Weights of a small class-conditioned image flow-matching model: width 192, adamw at rate 0.00093.
Rows from block 9, named by matrix and row number. Rows with one number belong to one neuron. Each number is 128 + 24 x the weight over the matrix's rms, rounded and kept within 0 to 255. All counts start at 0.
# fc1: MLP up (model.blocks.9.mlp.fc1.weight, 768x192), inputs 128-191
# fc2: MLP down (model.blocks.9.mlp.fc2.weight, 192x768, transposed), outputs 128-191
fc1.555 [110 105 114 121 124  85  91 115 125 152 104 176 138  71 109 146 153  85 126 100 177  86 146 176 123 147 221 119 113 109 148 146  67 151 114 143 107 137  95 147 190 138 129  91 155 120 147  98  95 134 128 115 153 111 194 119 142 152 166 146 159  60  88 114]
fc2.555 [118 122 104 143 136  92 135 120  90  79  72 136 129 189 139 149 123 156 140 173 145 123 111  81 152 163 125 158 138 171 126 139 166  96 156 131 145 147 141 140 199 124 110  68 155  70 122 106 106 142  94 124 154 153 133 140 132 134 143 175  96 127 132 121]
fc1.556 [137 106 118 131 182  98 116 139 162 133 137  71 133 124 134 100 142 113 153 118 110 144 140 143  98 113 119 134 102 114 133 147 144 101 152 123 122 129 114 130 135 129 152 112 131 126 121 136  77 128 139 126 131 134 114 128 122 164 133  98 118 138 124 149]
fc2.556 [140 147 103 127 103 125 124 126 186 144 139 129 147  76 122 120 113 141 121 138 101 123 135  85 115 128 126  88 152 113 137 123  62 147 154 147 141 122 124 109 155 129 150 136 137 144 127  89 111 110 136 117 141 134 143 139 119 111 144 138 140 130 122 138]
fc1.557 [121 139 132 152 138 129 111 132 143 121 132 121  62 154 171 134 127 124 157 116 118 123 146 143 122 145 133  96 124 128 146 116 149 141 130 138 150 148 118  81 144 136 163 116 122 158 153 108 150 117 140 106 112 141 148 174 145 152 178 126 151 136 123 129]
fc2.557 [128 129 136 128 124 122 156 128 148 130 149 140  96 141 129 131 117 149 136 162 150 127 128 139 112 123 133 163 129 172 121 160 105 140 120 115 125 172 128 133 126 126 152 124 135 190 123 122 127 137 156  98 116 125 121  86 126 143 161 133 111 117 118 123]
fc1.558 [219 177 116 112 120 126  99  99 170 100 121 133 150 112 133  91  81  67  96 163  92 208 179 155  82 120 171 108 154  65  95 154 101 245  85 136 146 113 120 106 124 207 107  99 159 117 188 109 107 130 159 108 117 123  71 153 137 182 128  86  86 117 126 140]
fc2.558 [165 101 133 131 139 155  92 123 192 128 170 119 127 170 101 162  69 181 107 154 183 110 145 164  96 128 191 118 137 108 136 136 160 239 130 188 133 133 113 108 121  38  76  78  99 126 107 165 142 116 165  42 152 124  85 203 126 183 120 161 175  97 111  56]
fc1.559 [126 129 152 183 147 114 158  92 106 130 107 133 144 129  80 135 133 149 126 134 134 147 144 131 206 133  98 121  94 114  91 106 123 136 148 133  91 184 143 153 149 118 137 113 174 161 141 126 170 122 103  63 162  90 146 149 144 152 133 109 129 134  98 107]
fc2.559 [142 151  95 147 148 123 132 124 114 132  90 123 125 141 118 153 171 110 134 131 116 147 132 151 199  90 113 141  77 127 146 156 168 149  95 109 130 123 144 126 161  98 115 147 135 132 132 102  89 112 101 117 118 162 114 112 145 154 152 156 130 132  86 106]
fc1.560 [146  88  88 128  81 133 116 149 188 124 119 127 114 121 127 150 102 122 111 117 174 177 134 146 146 105  93 116 155  62 180 168 136 130 146 173 138 162 114 151 166 128 154 141 159  92 131  94  58  87  88 102 134 161 173 159 140 112 122 116 140 116 105  77]
fc2.560 [117 162 124 147  92 125 139 144 157 121 122  99 154 113 139 117 113 125  91 148 114 172 187 179 144 130 132 125 162 108  95 107  95 100 128 122 133 117 108 119 157 127 103 148 135 158 135 152 162 163 103 167 163 126 168 155 100 104 118 127 118 107 139  69]
fc1.561 [192 179  93 112 144 131  98 109 131 136  99 219  70 118 146 150 158 161  80  97 126  84 104 129 154 199 132 110 140 132 126  87  84  72  80 148 131 197 144  84 129 114 153 131 118  90  93 196  84 153 107 150 178 180  84  83 127 109 143  96 126 105 109 105]
fc2.561 [ 67 100 154 117 174  94  76 137 110 100 109 187  72 102 147 124 127 151  62 117  94 168  74 129  79  90 136 133 146  89 127 117  98  78 163 113 112 131 119 177 109 155 151 145 109 144 125 179 176 131 150 132  87 124 131 108 131 139 166 213 156 152 125  78]
fc1.562 [133 109  89 123 146 112 154 131 125 133 109 142 117 154 108 105 144 111 135 138 147 104 146 145 128 101 146  93 114 131 145 102 127 152 136 139 176 119 153 139 120 112 141 155 139 114 144 106 119 127 157 138 107 138 160 116 121 142 161 131 130 146 106 109]
fc2.562 [129 104 133 152 122 130 104 126 111 136 124 102 148  90 132 125 137 140 127 147 125 155 131 148 121 150 131 151 134 124 129  98 132 137 136 123 141 149 129 186  91 128 121 124 129 124 143 127 126 133 113 166 129 135 109 113 125 130 115 141 128 113 135 144]
fc1.563 [140 131 121 133 149 109 133 128 160 148 147 100 115 119 107 120 124 118 129 112 131 136 147 133 126 136  97 147 128 123 137 139  92 146 114  87 119 137 123 115 116 155 152 117 153 128 133 131  96 121 117 127 135 134 124 106 134 132 131 145 111 125 109 121]
fc2.563 [153 120 111 159 116 118 133 131 114 123 157 156 133 154 153 125 141  96 152 155 142 101 119 107 124 117 121  95 122 148 130 120 177 103 106 142 142 129 127  90 129 143 143 115  95 108 133 127 106 140 130 143 127 116 107 160 139 112 120 151 125 141 135 118]
fc1.564 [ 70 146  94 114 127 126 119 115 141 104 121 157 159 141 124 135 128 104 116  99 112  88 139 124 135 147 192 104 113 148 170 119 130 131 138 154 150 121 109 173 115 177 104 154  81  84 153 140 126 110  73 121 119 138 117 191 128 141 147 119 144 126 105 132]
fc2.564 [ 53 127 165 127 120 143  98 131 115 122 116 128 140 130 132 116 133 132 128 120 148 114 131 148 118 138 167 186 112 166 122 180 138 132 134 124 139 146 127 190 125 127 123 117 155 107 116 139 122 129 126 114 148 126 127 104 128 111 136 103 119 134 119 138]
fc1.565 [112 156 111 151 135 115 123 113 134 131 116 143 120 132 113 137 127 135 145 141 145 127 150 119 136 121 135 138 122 149 123  92  71 151 107 173 124  73 105 151 149  80 167 125 139 117 140 124 140 134 180  87 159 128 146 145 112 151 126 148 134  92 110 123]
fc2.565 [121 130 139 135 139 130 107 128 109 109 119 134 113 118 152 134 104 136 134 105 113 142 133 148 137 141 133  95 143 172 129 125 201 121 118  47 131  91 119 155 147 125 124 119 121 106 103 103 125 128 153 163 153 125 129 123 124 150 120 148 119 147 118 124]
fc1.566 [136 102 104 152  77 146 136  87 155 149 160 149 113 101 111 128 119 119 131 138 129 147 136 149 111 160 104 128 123 131 118 132 108 119 132 104 104 113 134 119 135 139 105 145 116 125 119 121 107 129 112 123 119 119 131 123 146 146 135 115 132 122 112 134]
fc2.566 [164 151 117 108 156 126 109 136 144 146 142 133 115 161 156 125 143 122 126 123 110 112  97 121 149 124 123 138 115 144 138 123 154 131 136 195 109 106 140 133 154 139 113 129 120 115 145 140 118 134 137 102 113 128 139 137 146 106 135 124 129 108 127 134]
fc1.567 [164 175 159 191  79  81 116 121 171  82  76 144 124 129 123 187  90 145 107 146 168 155 167 134  80  82 206 112  69  87 135 157  96 128  89 142 160  84 133 121 129 168 168 174 158 121 208 150 172  97 117 124 129 146 130 144 171 113 158  81 162 138  96 160]
fc2.567 [126 124  62 166 112 149 139 119 178 109 106 119 139 138  91  82  96 118  98 143  73 137 145 161  77 160 185 150  57 149 119 171 144 117 158 138  67 158 112 154 123 101 150 160 122 130 100 149 111 147 135 108 103 137 111 192  83 118 139 179 127 114  99 139]
fc1.568 [127 142  81 118 184 180 114 117 116 149 141 182 144 137 149 167 125  99 102  88 129 107 136 194 158 122 125  89 250  96 125 128 130  71  92 128 150 112 115  82 157 213 211  97 156  97 166  38 174 133 121 151 135 131 149 145  40 179 175 137 113  63 111 146]
fc2.568 [128 192 159 117 182  86  84 108 126 124 139 143 103 141 175  88 118 170  84 142 176 158  86 129 139 113 147 155 234 160 117  92 147  92 172 120 137 152 119 142 121  27 115 130 107 150 134  70  67 141 152 140  87  89  90 156 230 153 197  67 173  66 113 102]
fc1.569 [127 109  70 136 130 121 117 103 127 138  97 116 100 135  73 100 131 112 151 119 128 140 157 143 150 115 165 113 141 110 117 184 143 124  87  88 121 124 130 120 134 114 125 180 114 114 145 120 128 117 122 166 133 185 139 131 106 116 132 144 119 109  95 136]
fc2.569 [121 115 161  89 122 128 107 137 151 119 102 106 126 130 165 113 126 135 116 144 116 164 126 124 104 160 132 139 118 138 138 103 117 140 124 122 117 105 180 138 108 121 138 145 130  67 121 117 118 109 130  94 154  73  98 145 127 143 146 129 122 129 113 134]
fc1.570 [127 112 116 125 146 118  98 138 134 131 134 135 120 110 121 138 132 118 126 113 178 128 128 123 126 112 151 139 130 119 123 119 139 123 128 105 110 158  90 139 133 136 127 147 135 129 146 113 130 142 137 157 112 173 124 106 115 144 141 157 142 132 116 108]
fc2.570 [131 125 132 113 120 153 135 106 133 127 116 121 133 158 133 120 148 136 128 107 114 112 120  87 150 108 139 158 112 123 124 169 112 128 121 124 124 145  93 113 119 136 135 143 136 151 122 160 132 137  93 142  95  99 131 109 118 123 147 110 135 125 150 138]
fc1.571 [163 158 120 124 128 144 132  94 128 159  97 148 138 101 109 143 101 113 180  89 180 153 147 133 174 125 164 142 134  93 125 136  95 124 155 121 103  98  83 196 174  81 162  91 114 144  93 126 194 159 114 125 125 152 159 126 112 141 147 160 141 111  97 114]
fc2.571 [137 160 115 169 153 148 132 153  88 141 163 113 173 136 140 146 130 139  99 165 113 144 111 162  98 159 125  96 134 104 151 140 133 120 155 127 112 126 118 145 138 117 118 119 107 115 114 145 150 135 107 120 103 130 143  98 119 128 171 122 132 141 147 126]
fc1.572 [111 141 105 142 135 145 130  99 150 119 120 128 139  97 132 139 149 121 135 136 140 120 139 154 145 138 134 121 121 119 128 120 147 109 141 123 111 110 154 126 113 154 155 116 111  96 141 139 127 135 116 153 137 129 129 118 121 126 134 127 131 135 144 135]
fc2.572 [116 136 138 119 133 123 122 150 150 132 127 139  96 169 118 150 130 123 138 119 122 156 126  75 130 127 123 130 130 127 106 125  97 130 121 154 127 128 175 113 103 118 141 111 136 120 115 126 135 108 122  45 141 113 101 116 119 134 115 131 139 141 126 118]
fc1.573 [125 135  71 121 119 116 158 118 106 112  87 110 128 127  70 110 155 143 154  80 146 139 156 138 140 135 156 134 115 134 145  63 167 102 109 146  81 126 175 174 108  97 146 160  94  84 173 128 123 142  75 159 141 141 138  98 131 132 126 135 152 117 134 137]
fc2.573 [ 94 133 123 129 131 122  86 132 115 160 141 131 145 154 145 125 134 145 122 117 135  86 127 104 130 126 140  99 122 117 142 226 105 140 112 162  66 133 154 182 113 115 113 146 123 137 132 147 129 119  80  45 158 144 125 145 121 144  92 143 136 119 122 103]
fc1.574 [126 111 126 102  90 145 110 119 129 118 133 103  74 151  98 148  94 136 136 133  44 138 138 129 165  75 133  78 157 121 123 159  40  84 139 111 150 150 135 120 119 171 162 119  78  89 134  90 183 161  99 120  78 159  93 155 173 144 169 131 147 154 120 141]
fc2.574 [117 145 104 133  86 109 130 120  88 121  92 112  25 139 170 117  78 119 123 232 208 139 135 100 159 189 124 143 151 140 155 132 199  62  97 139  84 150 129 144 178  58 193   0 175 146 124 120  53  82  94 136 155 125  68 123  66 174  59 104  97 188 131 129]
fc1.575 [123 141  41 112 158  98  94 128 145 136 135 127 111 125 142 162  77 106 140 163 113 123 116 127 153  70 125  78 110 116 163 142  88 140 159 126 145 141 136  98  83 138 145 105 141 118 164 126 122  95 182 111 136 163  92 156 115 172 153 117 109 117  68 138]
fc2.575 [106 132 138 110 130 137 104 116 133 162 173 125 132  77 164 108 100 141 137 144 100 123 108 215 152 152 152 152 121 125 106 160  81 119  96 103 115 149 120 180 135 117 150 193 121 189 150 145 127  87 106 156 161 137 127  98 112 148 108 147 130 117 105 139]
fc1.576 [137  65 139 117 173 158  93 168  85 151 141 150 108 110 133 101 121 124 131  64 150 124 144 136 116 128 119 138 106  97 156 130 117 110 111 154 102 125 113 138 196 108 140 146 102 131 178  88  94 144 119 127 129 149 172 138  83 134 183 104 180 168 151 182]
fc2.576 [111 103 146 100  95 132 124 130  87 145 166 140 147 108 162 131 152 135 127 146 121 141  95 110 130  99 167  86 138 136 106  99  68 143 101 110 129 134 126  88 177 118 162 188 132 111 130 115 117 127 125 161 134 128 167 148 119 138 146 141 133 129  90 141]
fc1.577 [113 193 144  99 153 149 169  96 145  92 131 178 128 173 113 141  84 120 143 150 157 137 154 136 141  99 116 103 155  83 160 103 114 120 100 121 211 123 133 129 167 128 111 122 166 149 140 128 141 100 137 149 179 150 160 140 123 127 143 125 133 110 106 146]
fc2.577 [125  92 122 151 135  97 133 111 130 114 169 130 151 132 123 114 113 147 134 157 132 122 138 162 136 140 107 151 151 168 141 141 101 128 137 144  71 142 121 153 126 131 113 149 122  74 110 133 145 165 120 170  75 120 128 131 121 104 147 124 130 136 133 137]
fc1.578 [116 123 123 131 147 139 141 137 123 106 100 104  99 149 158 162 125 126 150 105 138 111 126 115 137 153 158 125 136  95 112 163  86 108 105 149 116 146 152 117 131 164 115 124 141 134 120 143 144 131 124 141 168 144 118 164 107 161 108 124 145 124  88 133]
fc2.578 [124 133 126 120 119 146 106 128 110 115 109 166 134 123  81 129 121 129 125 121 122 118 163 154 137 141 128 111 131 101 104  76 150 129 125 119  92 147 110 119  95 152 104 112 112 162 122 116 137 138 137 115 183 108 158  64 122 130 139 124 117 141 139 144]
fc1.579 [117 168 117 128 134  89 133 134  89  99 136 117  72 109 113 160 162 126 151 102 164 143 132  84 109 124 132 131 108  95 143 123 139 122 125 105  99 147 142  88 130 134 107 144 149  73 163 135 119 121 113 154 139 221 126 137 152 134 141 177 118 140 174 137]
fc2.579 [104 140 129 126 126 115 110 127 115 119 163 136  84 124 134 124 135 123 127  99 125 113 145 181 136 120 145 124 129  99 125  70  93 141 124 147  65  88 152  58 103 131 116 164 134  28 112 123 133 128  95 156 108  77 136  99 137 139 172 136 124 142 132 142]
fc1.580 [124 139 158 126 125  83 124 142 140 131 129 110 131 132 110 143 147 110 127 132 144 118 122 155 140 124 117 126 132 121 150 113 117 113 116 149 147 147 111 121 130 150 134 135 142 125 140 133 128 125 137 113 117 137 128 111 131 136 126 131 130 160 107 127]
fc2.580 [106 119 121 138 135 106 117 133 134 120 140 101 136 140 172 161 127 124 125 145 113 160 139  93 108 135 147 124 137 116 126 126 104 139 126 117 156 162 102  97 143 141 133 156 132 131 135 121 126 115 108 143 106 122 109 147 147 137 166 146 133 147 125 121]
fc1.581 [154 139 130 112 113 134 137 137  67 102 164 163  66 127 106 118 140 161 135  84 157 158 161 112 142 122 109 130 145 120 164 116 122 131 112 153  49  91 123 109 149 114 161 146 125  93 140  77 122 127 154 127 173 167 111  61 117 156 133 111 163 111 137 138]
fc2.581 [129 114 114 122 119 136  91 135  66 126 144 152  88 102 133 124 121 113 120  92 134 141 132 175 139 119 124 104 129 157 128 141 101 121 137  76  61  86 112 108 153 127 137 160 128 120 130 132 126 127 140 104 143 128 137 175 125 127 120 103 120 125 133 138]
fc1.582 [148 110 117 113 129 165 136 124 125 157 120 158 136 153 150 135 114 139 131 129 130 112 100 120 135 148 123 121 131 137 131 117 126 119 135 138  97 128 155 108  89  95 133 127 140  94 118 116 148 143  80 109 168 121 129 113 143 136 117  94 129 122 113 133]
fc2.582 [155 137 117 142 138 137 117 103 134 140 125 134 128 102 121 128 150 137 134 123 142 111 135 113 145 118 145 143 140 169 147  74 119 122 127 129  79 123 138 107 109 115 136 155 122  92 146 140 155 109 114 131 177 151 152 136 137 118 147 135 134 109 139 159]
fc1.583 [160 121 129 118 127  88 158 128 120 149  93 150 134 162 118 135 123 125 135 107 124 132 131 149 128 153 142 143 140 124 141 133 114 107 110 126 149  80 115 123 131 109 131 124 127 166 120 159 133 109 131 118 124 116 112 172 136 139 114 131 160 123 104 142]
fc2.583 [123  91 118 126 105 126  83 114 127 116 143  79 137 112 140 132 131 112 132 112 124 125 120 130 134 119 114  96 145 103 101 115 122 116 123 156 141  83 114  84 144 129 131 140 144 152 122 164 121 147 144 146  72 109 113 113 117 127  98 105 116 118 136 124]
fc1.584 [141 141 121 114 124 128 110 122 123 137 122 127 111 161 125 133 131 139 142 128 131 121 147 103 130 134 144 152 124 130 116 133 128 142 117 114 148 121 138 118 141 108 153 162 132 137 123 137 140 131 136 136 148 167 136 124 116 138 143 125 122 124 129 148]
fc2.584 [149 124 153 121 135 127 148 120 113 119 131 129 105  72 111 140 129 140 136 128 122 143 122 167 127 129 142 106 125 157 133  89 131 132 129 140 141  76 127 104 120 129 153 158 114 150 119 114 134 121 111 123 151 106 132 151 126 114 152 144 136 157 119 121]
fc1.585 [127 129 129 124 123 133 141 151 140 126 107 120 131 136 159 114 107 171 126 148 136 137 139 124 140 124 133 143 121 128 154 123 103 139 109 118 127 116 112 141 114 118 135 133 132 107 132 140 133 109 123 130 147 122 127 127 127 121 123 112 109 114 131 126]
fc2.585 [ 92 106 119 109 136 114 121 128 140 125  96 168  97 133  89 108 101 119 130 138 113 129 112 143 136 125 111 111 141 130 112 161 158 120  99 135 127 118 136 135 116 128 116 120 126 108 130 137 125  95 139 136 176 127 115 137 139 144 126 137 136 135 128 127]
fc1.586 [108 146  85 122 125 130 155 137 121 106 160 150 114 154 147 116 143 112 133 123 131 135 126  95 125 135 145 129 124 118 113 152 147 149 148 138 152 163 112 104 119 154 144 164 161 110 131 126 133 125 154 104 115 135 133 134 144 146 129 122 117 109 123 104]
fc2.586 [114 145 150 133 125 129 100 135 139 125 131 116 158  95 149 114  99 129 104 143 134 145 138 205 127 146 152  93 119 107 144 107 123 107 138  83 160 140  93  81 149 136 124 145 110 129 116 124  94 104 154 164 117 118 106 128 126 128 129 112 146 106 116 106]
fc1.587 [121 116  94  88  80 112 132  90  88 132 132 129 140 132 122 175 139 129 109  71 135 129 158 144 133 133 221 126 144 114 170 126  72 152 102  95  99 120  95 138 129 140 142 130 119 132 126 116 137 135 131 148 120 148 128 114 165 112 154 132 107 166 106 124]
fc2.587 [149 113 142 159 158 122 104 156 122 101  82 132 156 126 120 142 137 147 142  98 148 160 147 118 131 129 127 141 123 151 120 123 153 129 146 142 102 123 146 159 109 147 101  76 149 145 116 127 126 182 146 117 111 105 122 152 160 136 136 100 114 110 120 116]
fc1.588 [137 161 145 149 105 130 150 140 132 136 148 109 138 145 113 149 145 144 140 135 125 126 118 131 137 151 135 133  97 128 135 143 121 130 118  92 117 131 117 122 159 130 120 118 124 125 128 134 127  94 117 132 123 130 118 129 128 113 128 118 121 128 141 132]
fc2.588 [147 150 128 157 151 129  98 117 130 122 169 102 123 103 140 141 132 146 121 157 111 106 157 130 121 128 123 108 186  94 144 108 147 134 136 199 111 111  78 113 145 123 170 108 148 116 128 143 119 126 132 131 102 125 120 115 116 150 129  99 122 115 133 153]
fc1.589 [127 124 123 111 130 139 145 127 118 129 114 156 128 110 158 122 135 139 112 134 138 147 127 141 156 132 137 150 141 111 132 145 123 112 131 118 117 143 142 132  66 127 133 134 102 101 125 149 139 142 125 112 142 159 131 138 119 120 110 121 131 112 124 103]
fc2.589 [129 129 131 125 129 134 115 126 134 101 153 136 124 139 120 128 132 132 126 142 137 131 124 136 138 128 126 141 131 125 127 149 103 115 137 118  94 111 125 120  88 127 117 135 134 100 134 136 135 129 137 136 125  98 142  75 132 124 117 127 116 132 142 121]
fc1.590 [152 148  92 190 107 133  78 122 122 166 110  79 137 146 121 132 129  93 173 120 131 154 107 149 101 146 144 140 189 117 169 103 127 160 143 116 139 144 155 157 180  94 136 172 111 150 120 133 150 108 152 149 125 112  89 140 104 152 154 153  82 125 124 148]
fc2.590 [125 110 149 170 121 107 157 131 152 164 132  69 133 161 160 120 138 169 160  97 136 118  97 135  97  96 147 151 155 174  94 123 145 151 120 158 138  99 169 115 139 139 133 149 152 140 131 149 106 135 104 145 136 148  83 118 138 138 114 125 157 134 123  70]
fc1.591 [143 144 122 138 109 127 125 136 147 116 133 169 121 149 156 137 104  64 111 131 112 127 127 141 145 111 189 126 117  97 111 131  88 125 107 166 132  76  80 109  44  95 103 126 131 128  62 100 100 132  87 121 132 147 129 109 107  97 133 104 157 133 132 154]
fc2.591 [ 95 168 125 190 143 134 151 128 139 131  88 104 115 112  64 133 164 145 130 132  96  96 153 118 125 141 174  83 115 139 173 124 158 125 141  92 140  56  86  98  34 109  87 164 132 140 193 138 110 101 134 124 104 135 142 167 142 157 118  82 116 124 126 145]
fc1.592 [137 169 117 105  92  66  86 145 140  87 154 114 129 161 135 157 144 154  58 138 136 122 142 161  93 127  91 147  83 107 124 116 131 114 114 148 128 142 130 132 128 157 143 112 200 169 183 145 156 134  81 102 139 136 139 127 176  99 113 181 154 117 132 144]
fc2.592 [125  72 115  55  82 155 112 151 144 118 127 112 128 106 121  82 126  89  46 118  94  97 137 173 107 136  77 151 100 154 125 106 124 131 124  81 179 134 128 141  90 105 170  97 109 131 119 133  98 133 115 125 138 105 122 121  80  98  95  86 116 157 119 127]
fc1.593 [131  54 114 124 110 115  99  98 111 126 102  64 145 143 138  52  77  97 129  99 121 143 138 168 174  46 132 109 149  88 146 144 103 134 131 171 129 130  91 131 127 139  99 154 136  91 139  81  99  90 176 114 114 138 111 151 162  83 151  99  77 110 134 153]
fc2.593 [201 184 117 133 127 142  93 114 141 167 192  84 103 143 120 185  37 133 128 154 138 112  88 123 167 207  87 131 146  60 115 134 148 164  80 146  99 164 118  96 132 103 113 111  99  95 168 122 145 156 221  89 129 142 105 184 102 116 141 164 196  81 131 137]
fc1.594 [156 122 120 119 134 126 111 139 116 137 147  99 126 103 104 155 122 126 128 139 126 158 115 137 123 119 127 143 136 145 124 110 121 116 121 160  98  99 120 142 163 113 104 117 117 142 120 107 126 116 100 122 146 143 133 110 129 145 151 142 144 140 131 130]
fc2.594 [159  99 140 138 135 125 126 135 102 131 130 134 143 136 159 120 146 119 127 159 129 119 120 127 142 115 131  76 119 144 114 145 148 125 133  64 127 114 114 138 151 126  98 122 110 168 111 127 129 121 112 102 108 103 125 130 126 104 142 145 132 125 130 127]
fc1.595 [127 130 137 128 116 139  85 116 107 132 141 136 125 114 106 115 134  78 150 118 157 122 142 134 146 131 120 135 139 130 116 120 117 135 118  98 119 156 134 165 154 111 156 149 126 155 135  99 129 124 148  96 109 142 150  92 135 143 156 111 160 121 112 141]
fc2.595 [120 129 120 136 128 132 137 133 101 123 131 137 137  95 146 130 132 143 129 136 126  89 139 133 143 112 138 111 124 128 116 130 134 130 126 152 128 131 128 128 139 119 115 138 136 132 104 134 121 153 148 130 112 105 168 128 115 127 138 114 125 143 134 116]
fc1.596 [130 136 115 158 132 161 126  89 101 116 135 165 113 150 143 116  81  60 141 108 147 164 166 136 121 128 124  68 179 111 113 105 121  56  71 125 144 129 120  69 117 132 195 134 151  89 162 132  94 162 110 109 125 145 169 129 140 137 167 229 144  73 143 121]
fc2.596 [151 142 135 130 144  90 119 111 171  85 121 169 115 140 100 126  77 182 144 140 131 137 166 131  91 112 118 142 151 133 122 104 129  47 152 134 184 169 120 150 137 127 189 165  87 133 108 173 159 112 174 109 136  75 121 174 130 159 116  38 113  67 125  36]
fc1.597 [141 109 125 146 161 132  78  83 100 184  87 130 137 153 140 101  72  82 146 107 162 126 110 133 175 139 144 125 150 106 122  92 157 131 101 107 124 106 107 184 112 101 156 116  99 127 141 117 191 120 106 156 103 163 157 135 192 116 143 178 151  90 122 128]
fc2.597 [113 129 136 142 132 142 168 114 128 128 137 127 144  48 110 118 134 155 130 115 127 156 137 145  95 161 146 147 121 112 147 159  91 138 135 116  93 110 106 145  94 131 114 140 140 120 142 125 153 125 114 100  72 109 150 122 148 135 169 138 143 131 146 126]
fc1.598 [105 130  94 115  81  60  87  95 142 106 107  73 120 136 120 119 186  62 132 172 112  96 177 114 119 129 123  87 110  90 160 142 137 141   6 113 176 123 129 161 144 114 126 149 160  82 157  89 147 151 146 115 141 126 142 150 124 238 107  84 131 146 126 139]
fc2.598 [122 151 124 146 103 169 112 126  79 124 124  77 127 117 148 130 180 131 139 154 164  96 140  88 111  94 117 138 109 141  91 110 121 135 183  94  96 138 150 100 103 107 138 114 110 186 109 107 129 134 114 120 120 129  67 111 135 162 120 143 132  96 121 100]
fc1.599 [133 120 135 141 126  99 129 133 138 160 149 123  93 104  77 134 150 101 118 119 155 133 117 152 120 111 104 129 116 114 119 130 111 152 116 111 117 120 113 166 136 108 129  92 167 125 112 101 106 131 107 141 133 108 131 147 109 121 143 161 113 145 119 127]
fc2.599 [128 135 132 119 125 132 107 131 151 119 105 125  88 141 147 122 118 135 132 123 117 149 124 100 134 146 126 167 141 147 112 138 134 124 122 128 106 121  90 158 142 119 121  97 107 114 120 113 129 121 121 108 144 155 132 117 129 134 141 121 145 126 127  96]
fc1.600 [118 117 124 101 161 151 115 126 113 150 106 150 149 198 167 143 118 103 163 109 123 103 125 148 127 124 146 116 120 104 115 143 101 147 130 157 106  84 146 122 100  98 102 142 136 140 147 109 122 146 113 100  86 108 168 109 134 119 124 138 117 130 129 114]
fc2.600 [107 135 143 121 138 130 154 142 108 138 109 143 133 106  86 134 137 158 116 101 101  93 117 163 128 112 142 153 122  90 143 134 162 134 134 107 126  73 103 130 105 117 106 143 144 127  99 139 131 153  96 146  65 122 131 123 126 130 135 141 129 151 135 133]
fc1.601 [ 74 105 116  96  79 116 130  94  57 128  85 148 148 174 101 184 203 148 125  74 188 154 148 141 118 197 173  85 126 114 152 136 131  87  93 191 128 114 114 145 147  76 162 181 144 116 149 102 117 169 107 108 119 146 140 167 153  81 151 187 165 140 115 144]
fc2.601 [109 146 116 100  99 132 134 105 110 145 130 137 111 116 100  62 196  52 101 134  94 129 170 129  98  54 147 153  88  91 122 118 112  96 138  81 145 135  99  66 155 172 213 143  90 136 156 113 150  84 154 119 107 147 140 153  96  69 163  78 116 138 137 125]
fc1.602 [149 178 165 135 108 165 141 125 128 125 113  89 120 103 154 114 132 160 202 101 164 142 119 143 162 176 127 101 128 101  92  70  96  75  98 120  99 165 162 131 140 115 165 142 143 128 146 112 162 182 100  79 134 127 111 146 147 188 108 154 199 136  74 145]
fc2.602 [ 84  95  85 145 112  63 134 143 137 107 138 112 134 121  95 144 156  96 191 155 103 145 120 108 120  96 123 149 141 135 171  99 134  83 145 119 137 112 116  90 119 122 183 145 123 120 123  89 117  72 124  91 132 123 155 149 128 196 109 153  43  98  79 162]
fc1.603 [121 101  71  99 165 166 138 136  98 189 167 143  84 132  87 101 202 139 157 135 144 112 125 132 194 123  69 108 231  86 127 137 130 171 180 126 150  87 102 111  76  67 118 112 133 107  99 108  82 155 133 127 149 137 105 133  77 176 158 180 114 125 151 113]
fc2.603 [150 170 177  52 155  72 144 139  64 197 134 148 121 105 184 160 195 119 173 122 117 116 128  97 192 105  80 145 236 154 144 202  86 208  66 140  69 153 116 152 136 197 129 133 141 136 186  99 161  93 134 106 133 118 115 192 157 172 124  98 140 128 160  74]
fc1.604 [116 118 115 143 135 118 153 130 107 143 114 137 133 101 133 115 111 113 126 138 143 107 138 152 144 114 136 130 128 105 143 121 119 118 131 117 126 102 144 132 147 111 121 132 115 150 145 126 134 130 135 131 130 132 155 161 136 124 173 126 131 114 142 155]
fc2.604 [ 80 148 122 158 117 132  93 130 131 132 148 127 148 167 145 129 134 130 131 124 121 116 151 118 124 133 134 150 121  90 138 132 116 132 127 119 100  98 111 167 152 128 149 118 143 141 136 126 127 124 169 153 138 116 124  69 133 133 127 127 152 150 130 147]
fc1.605 [158 101  93 134 109 102  92 114 103 148 127 139 131 106 111 121 136  90 135  73 137 128 124 169 133 114 152 162 129 114 132 156  66 132  97 111 123 121 139 154 138 121 124 123 138  77 141 144 138 126 169 102 156 171 149  49 114 120 136 162 142 113  86 131]
fc2.605 [148 116 124 127 133 132 151 127 128 134 118 117 146 184 154 122 119 126 138 206 117  99 149 170 117 144 154 150 125 176  98 112  92 130 131 105 114 153  94 134 155 135 112 138 119  84 157 124 127 116 155 182 121 119 176 202 119 132 122 122 110 134 116 130]
fc1.606 [156 136 120 114 110 122 103 113 128 119 144 141 121 144  95 132 123 134 121 128 110 159 131 120 127 130 134 146 120 112  73 102 111 157 108  77 122 123 122 143 154 112 146 142 143 141 107 143 136 103 144 146 141 151  92 119 104 133 112 132 136 141 135 185]
fc2.606 [120 141 124  99 125 119 156 118 149 116 123 136 118 121 150 133 127 135 129 120 133 127 129 153 123 123 130 139 133 130 154 174 110 129 124 143 108 147 133 131 130 140 134 152 140 147 143 127 130 141 146 118 134 121 103  48 118 135 128 136 111 130 121 135]